A small contrastive image-text model, trained from scratch.
Training: soap at rate 0.0016, 6500 steps.
Data: trained on simulated fluorescence microscopy of cells, 17.1 epochs.
Rows from block 2 of the text encoder, named by matrix and row number. Rows with one number belong to one attention dimension. Each number is 200 + 30 x the weight over its row's rms, rounded and kept within 0 to 999. All counts start at 0. After the name is the row's rms in percent of the matrix's.
# v: attention value (text_encoder.blocks.2.attn.v.weight, 384x384), inputs 288-383
# proj: attention output (text_encoder.blocks.2.attn.proj.weight, 384x384, transposed), outputs 288-383
v.202,097,182,261,182,175,193,143,244,207,223,262,165,161,165,208,216,198,239,169,185,188,210,196,179,202,206,176,179,238,222,170,170,176,269,212,188,211,168,192,248,164,179,172,181,213,190,202,167,189,173,238,209,202,216,242,198,236,223,244,171,171,187,184,217,237,170,233,226,210,174,227,188,254,242,231,267,188,215,147,216,178,197,177,212,212,196,215,223,219,262,182,202,203,184,188,184,174
proj.202,094,188,154,214,172,238,197,197,158,202,211,201,214,235,209,140,235,175,248,193,202,161,246,260,220,233,197,173,136,201,216,239,204,178,187,228,189,201,227,183,229,216,184,187,181,175,249,208,191,139,191,196,178,202,198,202,175,170,221,224,231,241,169,189,199,191,254,175,212,187,200,158,181,163,201,230,211,207,235,205,219,206,196,195,242,208,202,183,167,143,195,210,258,277,178,171,196
v.203,087,264,253,153,174,160,196,145,195,187,242,185,193,258,235,210,183,243,178,184,177,224,164,220,204,231,184,184,179,166,218,176,219,216,199,201,181,182,169,235,194,189,196,177,193,243,206,144,225,248,218,161,207,180,201,198,241,145,132,141,168,147,173,180,218,176,208,224,251,159,241,204,204,253,243,184,207,195,197,236,216,179,206,221,213,188,219,176,179,164,197,166,242,226,181,204,184
proj.203,098,168,157,176,229,195,186,224,160,196,170,184,209,184,211,219,237,238,216,161,200,174,245,216,185,161,146,206,201,245,158,200,185,233,215,218,210,221,194,186,159,221,190,215,242,144,195,213,181,172,145,242,243,193,215,171,176,199,249,221,209,180,223,217,193,160,193,233,232,212,191,284,219,214,216,287,152,224,207,222,265,233,174,213,192,193,173,172,176,254,201,243,159,186,183,158,208
v.204,086,190,193,214,229,238,198,226,197,149,176,248,221,211,213,199,228,184,190,196,149,151,193,197,157,158,212,196,168,217,232,194,196,143,199,207,173,178,239,231,147,193,225,189,202,197,179,196,159,228,175,187,210,193,194,207,209,192,241,199,252,215,219,229,181,175,184,229,209,231,161,194,180,129,195,210,196,177,199,212,227,187,148,216,159,192,209,214,107,219,218,174,176,131,198,189,212
proj.204,088,209,217,195,162,196,181,168,175,218,232,188,213,189,208,186,220,195,189,195,194,228,180,226,249,250,178,233,109,241,150,168,203,216,205,176,228,167,147,136,256,207,174,198,210,214,219,204,228,188,266,238,190,156,196,208,189,235,179,174,164,201,203,184,224,242,229,162,202,217,232,195,205,211,213,176,227,215,211,196,154,187,191,167,216,200,201,169,258,216,203,208,216,233,203,186,200
v.205,090,179,218,224,176,229,184,219,231,140,199,183,223,222,192,155,192,209,250,210,208,207,141,160,151,183,196,255,192,176,193,225,154,230,196,203,158,190,174,199,183,187,185,167,219,250,175,190,164,215,207,218,224,169,201,184,172,193,173,202,209,186,197,227,219,218,220,262,175,236,176,180,223,246,148,188,202,168,246,172,193,185,194,196,179,192,235,154,158,247,216,235,183,171,194,182,254
proj.205,088,244,232,179,206,189,237,166,215,232,218,157,169,180,205,229,180,162,132,209,188,208,243,170,151,225,230,209,172,242,227,192,241,159,186,211,224,189,221,148,256,220,212,194,203,220,234,248,244,171,228,180,179,260,211,223,267,202,229,211,170,230,174,189,252,217,279,188,263,239,223,229,233,176,204,196,236,167,189,169,167,198,186,226,184,233,233,203,186,169,172,200,220,206,175,220,178
v.206,099,214,203,203,231,226,197,237,226,198,241,190,196,248,236,197,177,252,159,165,183,229,185,229,185,234,227,212,204,192,232,184,175,153,247,229,225,203,207,153,207,211,172,183,176,170,133,277,198,230,201,134,223,149,177,225,165,184,162,205,213,230,243,187,174,221,170,165,234,223,179,226,203,191,216,254,186,143,215,200,183,189,197,251,229,201,203,247,202,229,244,261,249,187,184,223,215
proj.206,094,160,231,170,180,280,144,198,97,158,181,176,211,181,217,199,196,205,209,233,188,165,234,184,241,215,143,249,204,279,196,191,212,176,126,197,197,195,190,192,230,163,237,209,208,221,191,187,196,210,239,221,173,248,251,161,223,186,175,163,172,193,182,192,149,182,232,232,176,265,255,194,242,179,182,178,253,212,210,227,208,212,205,203,186,220,211,191,208,158,221,184,143,209,165,190,197
v.207,089,229,191,205,211,210,162,248,223,255,209,165,166,189,187,181,229,230,195,189,188,213,131,154,235,135,233,209,166,210,247,173,218,230,207,192,201,245,227,211,191,231,204,251,192,149,241,125,244,197,185,193,238,236,189,206,139,207,162,207,165,200,158,252,197,181,204,220,211,147,190,158,251,218,211,205,238,201,143,167,201,221,138,225,245,215,147,171,208,212,182,211,234,205,189,201,144
proj.207,082,213,196,180,212,229,228,159,192,197,190,231,174,168,201,145,189,207,249,195,177,208,260,256,216,234,183,183,239,202,148,219,201,161,193,164,223,183,201,159,217,130,195,145,202,210,177,242,230,199,175,198,220,185,191,213,188,177,231,220,236,216,196,196,222,223,248,175,144,204,215,230,171,199,220,255,140,213,210,182,226,177,180,231,249,189,251,172,204,153,193,197,173,226,189,140,173
v.208,093,178,164,177,226,139,210,267,243,171,209,228,167,188,207,202,178,194,219,213,180,241,212,194,237,221,264,215,223,207,186,194,188,212,183,251,210,213,213,182,220,261,178,152,185,258,210,234,190,206,234,243,177,222,210,157,169,203,163,217,199,248,170,232,214,238,202,210,211,156,232,223,167,228,226,246,209,183,230,210,231,215,241,225,188,215,220,289,191,217,176,170,241,202,190,185,196
proj.208,101,254,219,190,225,172,206,246,151,163,219,126,197,140,222,170,203,243,251,184,181,138,218,165,207,157,141,197,200,146,184,203,169,169,221,187,227,152,144,204,156,164,207,225,216,107,204,197,188,235,182,177,199,204,151,171,227,181,217,232,196,186,205,146,179,181,235,213,176,208,196,146,232,180,188,226,168,229,224,197,212,213,105,207,213,218,208,175,175,160,249,173,191,182,207,170,159
v.209,093,213,203,140,193,254,176,223,230,212,213,213,259,220,154,237,188,230,255,179,180,198,222,228,196,205,185,219,208,168,222,194,142,178,240,177,172,197,159,179,132,229,207,173,197,191,231,183,192,193,186,231,185,208,228,217,202,238,219,207,191,175,215,170,221,205,249,240,219,185,258,247,203,197,195,224,224,170,234,183,223,201,187,160,234,205,242,215,159,237,240,180,192,254,172,194,174
proj.209,093,186,223,165,172,166,215,213,193,172,187,129,174,153,187,153,170,128,167,164,170,228,178,200,231,185,195,217,154,134,174,190,204,241,169,225,214,226,247,174,210,189,244,200,208,215,180,233,205,232,250,169,229,249,180,193,194,175,214,204,184,210,201,190,210,207,212,162,250,250,202,195,192,214,264,207,159,207,230,224,183,215,201,284,202,270,159,218,196,164,221,220,216,163,176,213,162
v.210,092,178,183,205,217,213,244,172,152,196,195,173,232,201,189,229,218,188,202,205,166,191,236,147,183,199,262,229,133,204,188,195,191,206,245,197,248,187,147,214,165,180,158,177,173,231,211,212,174,211,155,225,194,137,202,162,182,184,205,230,249,150,181,239,158,241,187,223,203,186,190,216,196,212,169,168,202,230,190,222,194,161,182,221,191,229,189,230,195,186,198,129,193,230,196,187,281
proj.210,093,227,214,215,176,251,206,183,271,167,201,176,203,222,193,164,232,159,207,191,259,202,200,252,204,222,225,199,200,188,201,215,243,225,120,241,225,214,209,177,182,200,225,244,198,211,203,190,202,150,210,174,180,198,230,205,217,199,242,201,164,196,168,209,193,187,204,164,245,193,207,184,202,149,223,204,261,215,226,181,152,209,226,185,149,192,206,196,165,271,192,226,232,195,192,194,248
v.211,104,221,208,180,167,183,178,189,231,164,201,215,247,190,225,233,224,151,174,194,176,229,196,182,180,240,160,223,160,189,193,213,175,206,159,162,211,161,211,111,209,199,185,186,235,228,222,180,218,226,208,214,211,158,226,194,223,168,197,214,206,183,221,211,236,201,195,202,240,214,227,188,172,174,224,237,178,186,257,180,153,148,221,162,161,230,225,195,189,200,219,167,191,239,220,168,177
proj.211,091,216,187,165,170,160,186,218,207,191,157,203,227,227,199,192,193,224,212,144,193,181,207,253,176,177,154,221,199,171,186,135,225,237,190,153,253,242,122,188,212,220,200,217,185,183,178,208,198,177,188,212,201,229,220,215,146,227,204,180,168,206,139,178,120,147,253,165,195,219,186,205,212,179,206,234,255,201,201,227,240,230,123,217,220,160,203,148,216,198,200,223,183,180,181,157,183
v.212,092,179,251,161,200,231,196,230,190,194,197,213,196,163,185,175,166,177,240,171,170,218,186,226,238,180,247,161,164,218,229,221,159,251,235,160,177,195,233,210,214,202,196,207,198,127,160,180,221,244,154,245,174,222,140,188,190,189,205,161,155,237,239,183,241,208,211,182,195,201,248,173,226,197,203,263,179,159,227,175,154,172,191,204,224,185,225,220,179,163,209,224,170,185,193,207,161
proj.212,099,221,166,243,250,223,193,215,250,164,225,183,187,170,199,217,222,203,191,261,183,189,194,231,180,235,215,171,214,202,208,206,204,184,223,193,163,160,193,197,204,197,205,223,191,178,210,236,168,183,220,235,224,226,240,181,257,261,158,221,227,157,262,168,243,216,152,203,187,226,172,195,221,179,236,203,164,208,224,226,261,197,175,155,169,125,242,273,150,173,211,171,192,238,220,186,243
v.213,089,153,223,204,217,213,269,173,196,195,190,236,195,247,170,219,158,240,165,209,184,179,154,229,223,213,188,181,159,198,216,194,190,158,190,215,230,176,172,190,181,211,208,224,197,196,259,225,174,187,151,191,184,183,248,168,191,158,231,239,206,186,164,134,227,212,194,223,218,205,181,205,173,127,164,197,202,221,169,198,185,193,198,211,233,253,187,234,178,215,191,175,187,216,195,206,195
proj.213,088,208,232,184,192,256,172,159,264,189,223,164,204,173,252,252,192,173,197,163,227,210,248,183,127,172,239,205,224,171,222,175,224,180,232,194,143,207,223,231,193,220,191,190,237,169,164,174,209,268,202,205,268,225,120,219,194,210,185,167,181,198,227,283,192,199,173,178,228,214,209,197,224,244,250,151,184,143,177,198,224,258,229,222,148,211,223,208,180,149,176,173,228,142,178,235,236
v.214,092,193,171,173,172,181,198,230,176,184,237,211,178,220,241,226,194,202,119,224,192,225,245,212,181,178,177,190,188,218,164,211,257,193,153,169,183,168,172,222,243,206,188,163,190,209,200,204,160,215,182,199,204,140,171,195,144,195,129,210,201,186,197,140,212,166,176,247,210,201,194,177,197,180,203,221,184,237,166,167,183,210,159,187,178,188,233,241,236,168,213,143,177,164,202,227,240
proj.214,087,281,192,184,213,212,238,220,248,270,140,162,217,171,180,164,137,230,268,191,191,152,190,207,181,215,198,153,228,190,190,210,174,169,275,213,179,221,201,199,178,151,217,224,226,156,240,177,183,204,166,215,203,260,219,207,259,195,254,204,173,180,214,270,170,209,153,143,181,180,194,164,164,254,185,209,208,185,240,220,165,216,222,208,233,189,207,180,179,243,154,202,207,214,175,200,202
v.215,100,191,141,213,198,215,204,168,182,116,195,180,182,203,167,206,178,192,145,204,196,214,203,203,269,204,191,182,269,217,254,221,208,237,176,157,149,233,201,222,181,256,186,232,154,202,206,213,216,220,223,207,210,205,179,205,198,189,217,191,193,229,219,150,207,154,219,178,200,199,209,208,181,230,168,207,222,167,163,204,234,259,205,223,203,194,213,212,164,181,198,259,241,177,177,215,179
proj.215,114,279,254,200,241,254,181,204,189,225,206,164,190,175,216,167,202,223,157,205,151,208,186,231,208,177,148,255,174,227,163,213,149,174,236,180,209,222,236,159,185,202,191,204,262,192,263,215,259,194,230,207,205,220,214,218,221,183,171,193,195,184,257,211,207,255,188,269,229,227,216,213,211,198,245,190,192,183,180,231,240,155,226,194,195,153,179,235,201,205,225,158,228,174,186,171,230
v.216,088,172,253,239,266,217,155,180,152,180,194,214,168,205,182,181,219,179,188,224,187,216,164,204,211,242,178,178,196,229,226,184,214,161,208,197,201,192,218,250,198,276,196,242,190,239,187,201,233,192,148,209,203,186,234,195,169,179,245,205,146,225,161,243,185,228,266,210,163,119,172,238,193,169,178,197,185,230,192,188,204,200,155,230,220,223,221,180,192,200,172,182,220,170,156,194,197
proj.216,089,234,233,174,133,156,241,208,205,276,210,219,185,184,237,215,233,230,210,132,208,203,231,149,238,225,191,224,229,144,204,197,207,225,172,177,213,230,250,204,183,209,190,158,164,161,208,175,252,202,228,240,173,211,136,168,219,225,127,221,227,178,244,204,175,175,131,212,236,213,209,198,216,167,203,243,201,281,221,219,203,134,224,161,247,181,184,180,254,207,215,250,227,230,194,206,182
v.217,102,163,266,158,268,198,204,229,278,261,173,199,188,214,169,196,189,247,219,193,200,192,213,194,202,222,225,195,143,156,183,178,212,187,127,143,163,241,170,219,153,232,212,190,185,202,191,164,239,176,203,231,173,196,145,223,228,254,186,143,223,183,219,179,227,186,151,154,228,223,144,190,231,248,227,192,189,203,229,215,221,217,195,197,203,223,163,219,168,197,188,224,221,182,187,235,235
proj.217,097,261,212,211,207,163,228,168,141,136,183,179,207,228,219,224,181,121,219,195,179,196,199,198,194,194,166,176,201,204,205,266,137,228,279,235,137,149,234,189,192,154,195,225,202,189,197,176,177,176,201,197,159,172,208,179,273,186,223,270,193,199,173,176,219,177,227,209,178,165,245,172,191,219,179,244,170,211,167,198,215,179,208,197,146,188,222,140,152,182,184,232,183,227,236,131,172
v.218,092,217,174,181,179,236,216,174,243,169,208,190,201,188,180,210,209,177,191,182,197,200,181,218,251,175,225,224,211,211,195,244,198,240,196,241,150,132,108,231,208,175,226,172,208,235,230,220,172,203,245,230,193,203,220,169,204,247,246,218,177,213,198,183,238,219,167,215,186,231,248,199,239,215,186,191,218,202,177,231,191,182,199,218,226,104,214,153,191,206,181,213,194,146,207,169,270
proj.218,100,173,182,202,195,204,237,225,224,223,201,196,239,243,202,173,213,238,184,220,190,201,225,243,200,194,209,156,231,186,259,211,232,132,273,230,216,246,250,194,211,240,201,198,195,202,189,195,221,181,220,196,183,210,197,225,217,177,170,190,229,185,217,226,191,207,203,218,213,203,169,206,135,199,142,178,218,225,248,208,156,241,176,185,212,243,204,224,200,174,196,221,199,226,144,232,138
v.219,088,165,237,190,209,251,165,163,206,198,193,211,194,205,171,194,180,241,219,134,217,159,169,215,180,219,182,198,180,198,166,197,248,181,118,146,194,255,216,199,200,217,204,197,230,215,245,233,160,139,190,211,201,187,182,204,214,199,175,244,221,201,215,185,169,230,239,218,268,177,236,219,204,169,250,185,247,161,252,245,178,228,178,247,237,144,231,222,236,227,198,183,191,203,228,179,231
proj.219,095,203,185,214,180,160,209,210,228,217,215,209,234,180,191,200,228,186,169,190,193,229,172,204,215,238,242,172,184,222,266,229,177,194,206,261,212,218,180,199,232,217,194,209,172,193,194,159,256,177,256,167,180,252,244,183,197,212,220,222,250,166,236,188,209,203,213,205,183,228,217,207,223,213,213,170,196,229,235,172,219,166,192,197,206,252,148,201,210,224,180,250,174,202,176,185,183
v.220,090,194,245,214,200,154,158,209,253,199,207,230,181,214,209,205,219,165,234,210,177,216,216,194,186,228,221,207,195,245,244,188,167,193,166,208,161,198,141,249,180,189,217,220,157,230,184,166,150,261,190,219,205,180,199,181,220,201,218,176,162,170,250,149,213,178,184,152,231,250,239,171,224,242,203,209,231,185,171,140,198,150,196,284,222,219,224,226,183,209,208,138,106,214,227,228,257
proj.220,090,165,215,169,204,241,237,165,155,239,203,196,223,144,199,206,154,185,178,207,166,211,168,212,220,197,152,196,195,261,182,200,209,176,189,171,197,195,248,169,228,206,145,210,200,186,192,219,270,173,189,196,221,228,185,181,192,188,156,135,190,208,210,197,230,190,162,211,204,188,168,205,207,134,218,152,164,182,195,225,249,149,206,173,202,148,178,172,210,153,225,228,223,191,229,181,212
v.221,095,212,152,195,196,216,121,215,176,171,152,178,243,215,216,177,204,197,148,210,190,223,205,203,184,235,272,250,208,234,176,216,234,172,225,174,224,111,152,201,269,231,188,182,191,272,201,197,212,232,193,196,137,175,252,227,151,189,197,207,183,196,218,187,193,274,191,235,179,126,171,216,182,131,238,223,209,189,156,236,206,133,285,221,204,201,186,193,166,190,209,171,230,214,193,164,182
proj.221,093,139,232,137,192,185,238,181,212,237,173,257,167,172,187,247,176,212,227,179,203,149,222,185,153,179,187,165,246,131,202,160,226,178,213,232,163,208,216,209,162,198,220,177,173,172,216,204,168,154,176,229,253,199,152,252,238,189,159,189,174,229,189,219,201,154,159,215,184,227,229,210,173,248,129,145,206,236,245,203,170,275,174,174,251,211,223,179,217,190,163,218,188,183,190,224,165
v.222,105,168,212,185,228,241,210,186,181,199,216,242,183,224,259,225,173,174,269,180,233,258,158,186,202,243,221,178,169,256,246,204,149,184,229,169,206,211,171,187,200,166,200,238,193,155,264,158,227,251,283,213,208,203,212,181,218,186,202,217,196,212,222,201,216,212,205,195,222,169,207,236,130,202,187,198,195,146,216,203,243,173,203,235,180,295,218,235,232,181,243,166,178,238,235,164,201
proj.222,096,209,222,168,176,227,201,190,234,223,202,183,205,146,101,201,182,160,193,191,172,233,232,243,177,169,217,234,224,141,187,173,247,220,239,190,215,218,231,159,201,230,211,193,174,212,156,227,234,195,184,191,203,155,140,168,191,195,188,169,240,192,173,206,241,216,231,211,238,230,213,223,241,221,211,203,214,216,251,209,172,210,210,170,250,165,178,176,176,199,140,187,150,227,147,236,211
v.223,087,226,187,157,180,237,221,187,227,173,200,190,199,252,187,143,234,188,168,159,192,174,222,144,170,185,218,243,211,180,217,265,233,199,201,180,202,179,185,147,170,195,222,198,176,216,260,174,210,219,177,231,193,223,185,147,193,166,207,204,206,187,173,224,208,175,191,175,151,228,207,199,199,194,161,216,271,215,137,161,205,171,263,210,188,221,206,238,195,202,155,223,197,236,196,204,219
proj.223,087,194,254,215,209,187,246,175,159,223,163,163,175,142,209,222,156,210,218,233,228,233,163,210,182,228,213,194,165,210,189,161,206,234,206,214,184,217,194,258,213,207,152,210,207,190,154,187,192,168,219,218,188,177,236,205,199,226,126,144,241,133,205,167,200,233,180,211,257,169,158,224,175,217,184,168,181,178,189,220,188,211,156,162,207,163,211,151,230,160,218,166,173,201,188,237,156
v.224,105,182,223,239,173,199,220,278,233,232,231,224,231,126,184,215,189,191,139,186,252,200,204,110,237,181,178,189,248,196,227,195,151,170,204,227,178,197,174,256,216,163,169,161,201,186,163,182,205,196,204,199,196,183,192,199,207,227,209,207,181,181,200,215,194,160,194,215,182,219,150,176,205,206,216,183,220,191,209,216,196,178,223,219,213,193,274,187,229,225,240,221,218,211,193,238,256
proj.224,114,262,208,187,198,205,200,188,174,219,202,139,126,280,212,187,202,226,217,214,150,238,197,175,204,232,225,152,187,247,193,250,191,201,241,171,230,137,226,170,180,197,247,214,160,261,219,209,217,187,170,197,210,180,205,173,243,199,209,192,165,220,207,232,148,218,215,180,182,214,212,193,215,168,167,200,210,185,225,181,176,156,188,204,148,186,232,219,192,196,178,171,151,185,256,242,190
v.225,116,188,209,229,189,207,210,241,228,204,204,196,252,173,177,199,204,222,255,177,250,228,229,192,172,261,229,155,210,174,212,222,212,203,177,122,189,183,200,188,234,187,211,185,159,158,201,202,181,238,178,207,221,216,208,161,171,182,213,202,174,233,195,152,175,215,195,174,258,174,272,150,228,227,229,192,180,214,245,198,176,193,181,256,207,196,233,246,206,283,210,210,187,210,144,221,195
proj.225,122,167,175,186,176,211,215,184,138,211,177,237,189,127,217,222,208,159,126,185,191,214,170,230,211,178,210,189,221,235,177,228,215,203,171,194,200,185,170,209,214,133,154,227,186,171,184,211,178,223,189,200,166,198,150,191,177,239,202,155,169,158,180,263,231,187,167,200,187,212,128,182,178,166,229,207,178,217,186,230,239,182,175,207,164,116,177,224,225,169,208,164,179,204,211,189,264
v.226,093,215,204,215,213,143,241,249,193,236,261,156,190,183,205,263,217,193,200,208,206,190,220,223,199,181,184,197,276,202,196,253,198,169,223,223,202,172,229,181,207,247,196,209,150,230,200,244,124,179,245,226,178,193,247,170,199,235,232,200,266,192,160,191,182,219,179,177,160,204,229,208,226,164,166,201,198,212,169,146,201,180,218,214,216,189,226,241,179,180,234,269,229,148,200,174,208
proj.226,102,264,219,191,149,205,227,140,214,196,174,219,212,207,192,134,191,165,178,236,173,218,167,178,193,189,221,234,145,200,228,214,158,179,228,226,178,213,124,220,204,171,215,162,187,234,224,220,212,176,180,161,203,228,217,171,218,182,175,210,175,154,204,225,233,277,231,249,213,167,174,251,174,172,224,162,241,140,279,236,168,230,185,182,183,205,209,161,164,203,180,187,161,224,247,184,210
v.227,098,168,166,224,236,249,224,150,211,171,178,184,250,260,179,197,203,185,185,163,234,134,256,191,236,215,273,182,155,226,181,184,183,229,172,197,218,204,244,218,183,164,192,211,233,196,231,151,201,150,245,128,132,147,238,197,226,192,223,141,154,214,184,205,236,140,148,219,146,197,231,234,207,223,186,242,192,206,183,219,203,204,167,237,225,217,197,170,172,197,217,207,198,159,247,177,220
proj.227,102,192,154,149,190,178,215,198,178,225,204,233,184,196,186,297,161,174,193,259,153,227,201,196,203,226,246,231,191,221,225,181,232,189,207,168,220,194,158,164,199,193,213,238,213,180,179,165,224,227,169,243,170,210,210,220,200,217,208,232,268,211,221,188,170,245,223,240,195,219,161,214,172,184,187,147,240,176,218,197,156,239,210,157,182,168,208,200,193,240,193,204,256,166,178,169,189
v.228,098,176,209,169,193,185,269,192,198,202,195,172,212,210,185,175,191,184,198,155,206,285,163,263,241,142,242,163,182,241,195,157,180,235,207,226,197,202,282,243,208,241,221,221,215,194,220,180,178,178,177,208,206,147,231,226,197,184,222,210,227,212,208,209,179,199,175,231,224,229,194,176,215,220,160,149,183,231,187,237,212,198,188,211,220,190,228,186,193,215,249,245,210,222,218,167,135
proj.228,092,206,202,235,209,179,206,228,217,180,202,220,194,207,169,185,164,195,229,217,192,138,189,145,194,213,184,229,211,205,174,224,183,207,192,191,170,181,104,153,170,155,161,148,191,174,199,204,173,218,174,201,200,231,208,172,259,225,207,206,164,180,208,191,196,214,180,200,122,202,188,246,232,196,207,192,199,235,217,230,192,196,206,176,165,193,199,165,194,176,149,175,199,205,248,215,239
v.229,108,251,202,213,220,297,188,140,293,188,238,148,197,252,235,218,222,143,193,201,208,229,198,190,211,208,268,229,169,221,223,205,179,193,188,212,217,196,214,215,217,226,220,229,245,198,202,166,180,191,194,190,198,195,226,169,203,184,209,174,129,194,219,233,199,169,165,236,222,176,241,233,153,213,230,208,217,123,185,175,173,211,180,206,279,234,222,226,178,202,168,198,177,156,189,213,89
proj.229,104,195,198,151,196,155,167,191,173,201,161,256,207,135,197,170,187,209,189,229,237,163,190,212,238,189,191,146,242,155,174,190,194,159,200,227,223,210,180,234,209,139,213,163,144,205,176,197,221,200,191,201,214,224,188,211,164,161,183,227,180,239,199,170,192,143,198,242,208,181,194,175,211,188,140,212,219,182,245,200,196,198,202,167,202,203,174,182,182,161,189,211,259,151,220,125,266
v.230,091,198,228,186,170,205,213,215,137,172,129,205,201,199,264,195,201,208,191,150,206,204,219,198,209,182,205,218,238,160,173,218,194,195,242,232,183,178,217,181,232,206,218,234,172,200,208,183,188,168,228,183,244,179,242,178,227,215,191,221,180,210,186,203,181,148,214,214,226,168,147,212,233,240,198,217,147,157,203,163,194,232,261,229,180,232,220,184,243,243,203,169,188,254,196,162,181
proj.230,094,209,187,200,176,227,178,210,268,170,236,170,199,200,144,230,221,222,267,204,213,239,192,172,245,238,208,195,147,220,224,165,205,209,205,202,219,178,205,239,216,176,242,173,189,203,195,208,249,188,206,182,200,255,167,173,179,173,237,135,185,241,182,241,197,194,178,217,218,162,220,179,171,200,237,185,174,178,196,210,198,193,177,208,193,195,226,226,242,141,179,230,255,192,244,201,213
v.231,111,189,194,241,231,215,223,195,146,184,183,166,175,224,181,173,149,191,229,188,240,204,250,120,213,235,265,193,218,199,221,175,196,241,150,191,194,231,193,164,232,210,180,170,171,150,168,183,206,144,204,226,178,173,171,178,179,151,154,229,200,208,241,192,176,198,291,263,205,180,213,217,193,220,223,192,167,194,184,273,274,211,196,169,189,214,185,233,187,224,262,248,170,197,181,154,208
proj.231,114,242,226,153,205,224,231,215,155,221,165,184,231,198,176,222,243,214,152,215,199,227,202,193,174,180,215,195,199,237,224,174,223,168,258,201,196,146,161,191,200,260,211,272,211,236,189,195,175,230,166,206,190,215,191,217,216,236,229,225,261,99,189,176,184,204,167,139,151,180,175,170,224,203,237,129,220,238,242,211,180,167,231,208,240,184,196,186,254,203,212,194,151,163,251,181,197
v.232,100,191,238,137,163,229,143,247,274,209,168,212,213,135,123,207,255,285,220,161,146,196,215,200,206,225,184,153,191,203,202,143,140,193,214,216,163,186,202,194,208,235,235,234,193,207,150,164,178,226,155,235,173,171,201,208,180,209,211,210,245,256,192,162,172,211,258,186,257,178,210,253,226,193,205,210,200,268,206,203,180,188,187,222,202,171,216,234,212,187,198,206,204,223,172,240,190
proj.232,105,249,261,247,202,208,214,209,150,152,255,212,220,262,204,195,232,186,228,216,230,186,245,248,222,138,231,253,159,165,246,193,202,236,230,224,220,238,217,189,185,256,226,210,210,205,204,180,193,196,218,158,246,194,191,225,213,174,180,177,210,220,169,207,170,222,201,188,191,219,173,164,202,231,235,146,205,176,182,162,180,243,192,239,250,204,195,214,201,246,212,168,209,199,187,219,188
v.233,111,149,126,217,169,258,197,169,183,251,172,181,217,170,188,150,204,174,190,191,156,189,208,173,214,213,232,180,173,217,249,246,230,185,169,219,244,243,213,138,234,149,195,203,211,191,211,225,257,243,156,163,193,206,206,217,160,213,196,243,179,241,215,202,193,249,154,240,161,243,224,231,211,189,227,176,213,221,178,213,183,238,201,220,192,241,189,204,206,190,201,233,182,245,180,244,252
proj.233,114,202,274,157,209,132,240,213,171,187,199,209,194,204,186,257,165,188,149,184,195,205,201,164,176,235,204,175,221,217,181,231,148,187,197,135,184,142,198,211,196,205,191,200,216,204,164,160,208,202,172,171,229,227,174,182,185,190,183,200,161,243,175,163,194,151,179,244,240,225,194,213,206,137,201,178,198,194,184,203,165,195,224,154,161,154,238,226,205,231,189,198,219,237,246,173,203
v.234,103,211,149,199,218,214,246,213,222,230,191,165,153,205,181,197,169,222,131,194,128,186,199,203,217,157,237,221,259,221,160,184,167,143,202,178,209,228,181,174,156,226,174,173,223,207,171,228,188,171,223,219,189,184,189,228,174,192,188,228,205,217,220,191,161,257,116,241,205,213,232,220,216,262,180,187,212,154,151,164,221,133,229,202,235,185,246,195,146,208,157,247,180,213,241,192,224
proj.234,110,176,207,163,160,197,196,219,176,208,173,158,194,237,195,196,207,191,189,170,199,171,220,142,173,195,183,194,214,239,177,232,193,229,186,250,187,135,210,223,190,219,217,171,175,209,252,212,192,235,220,221,211,162,232,180,248,196,195,232,257,172,180,205,216,217,183,243,188,200,169,215,197,140,269,169,188,187,216,234,194,223,150,193,214,224,246,224,181,198,240,175,249,172,212,216,198
v.235,107,248,213,200,213,190,201,214,205,166,284,211,141,214,153,179,246,209,217,179,160,211,251,202,195,249,229,239,153,215,248,253,237,169,197,236,178,215,190,208,200,200,210,180,170,190,149,201,212,200,219,151,204,210,205,188,196,182,222,194,195,187,235,188,213,182,175,209,230,156,206,221,202,200,151,220,182,207,203,211,248,218,165,167,187,190,225,162,250,139,225,189,194,153,125,243,160
proj.235,109,175,200,241,183,188,212,185,150,208,216,186,199,161,220,198,184,173,230,193,245,255,179,208,171,173,199,165,229,161,171,151,176,205,201,171,195,190,201,166,194,203,150,206,184,200,178,201,144,243,194,195,196,179,179,118,187,190,219,177,154,222,141,192,171,250,181,238,181,180,192,183,177,228,205,200,177,154,204,210,188,175,236,215,226,214,237,221,156,218,190,199,207,194,235,169,205
v.236,097,234,219,241,168,223,224,208,200,242,194,168,164,227,170,189,145,209,227,183,200,219,173,225,196,225,194,147,160,201,207,200,181,194,257,168,239,226,208,185,230,214,173,218,166,174,173,230,174,269,201,202,244,256,235,243,209,165,200,182,160,151,179,175,184,226,164,238,252,187,187,159,227,170,200,155,152,230,233,164,232,231,214,213,205,202,197,157,190,248,252,180,164,177,227,230,216
proj.236,121,200,203,195,201,151,224,182,162,160,213,223,202,160,192,238,228,211,217,182,256,209,236,200,207,166,232,193,231,229,197,154,198,172,162,221,266,183,184,182,205,190,184,240,246,235,190,179,205,161,197,182,170,167,182,159,208,228,211,219,245,198,179,191,198,196,254,245,176,181,204,230,142,195,238,233,240,137,151,167,224,143,216,165,231,212,217,208,263,187,226,207,195,209,259,175,205
v.237,095,190,181,141,177,161,184,211,172,203,230,203,226,185,266,206,196,231,182,212,206,188,211,176,246,187,210,170,227,205,234,172,146,206,214,235,164,174,173,222,261,176,207,162,229,198,151,177,186,163,136,261,225,263,190,174,170,208,183,178,218,250,213,170,162,150,189,239,176,211,144,203,171,182,190,204,197,198,182,181,192,175,219,225,214,202,148,185,206,196,207,251,189,204,143,208,149
proj.237,095,209,233,188,196,218,175,258,252,256,162,207,142,159,159,235,160,191,192,204,249,227,208,192,211,240,241,181,203,203,173,174,232,198,249,224,285,238,243,188,189,230,190,220,204,220,227,204,212,207,203,155,181,174,224,248,244,208,228,200,250,207,157,201,265,221,203,167,201,196,250,195,198,195,195,243,228,181,234,152,217,208,197,199,192,239,219,234,235,203,179,158,183,236,176,220,225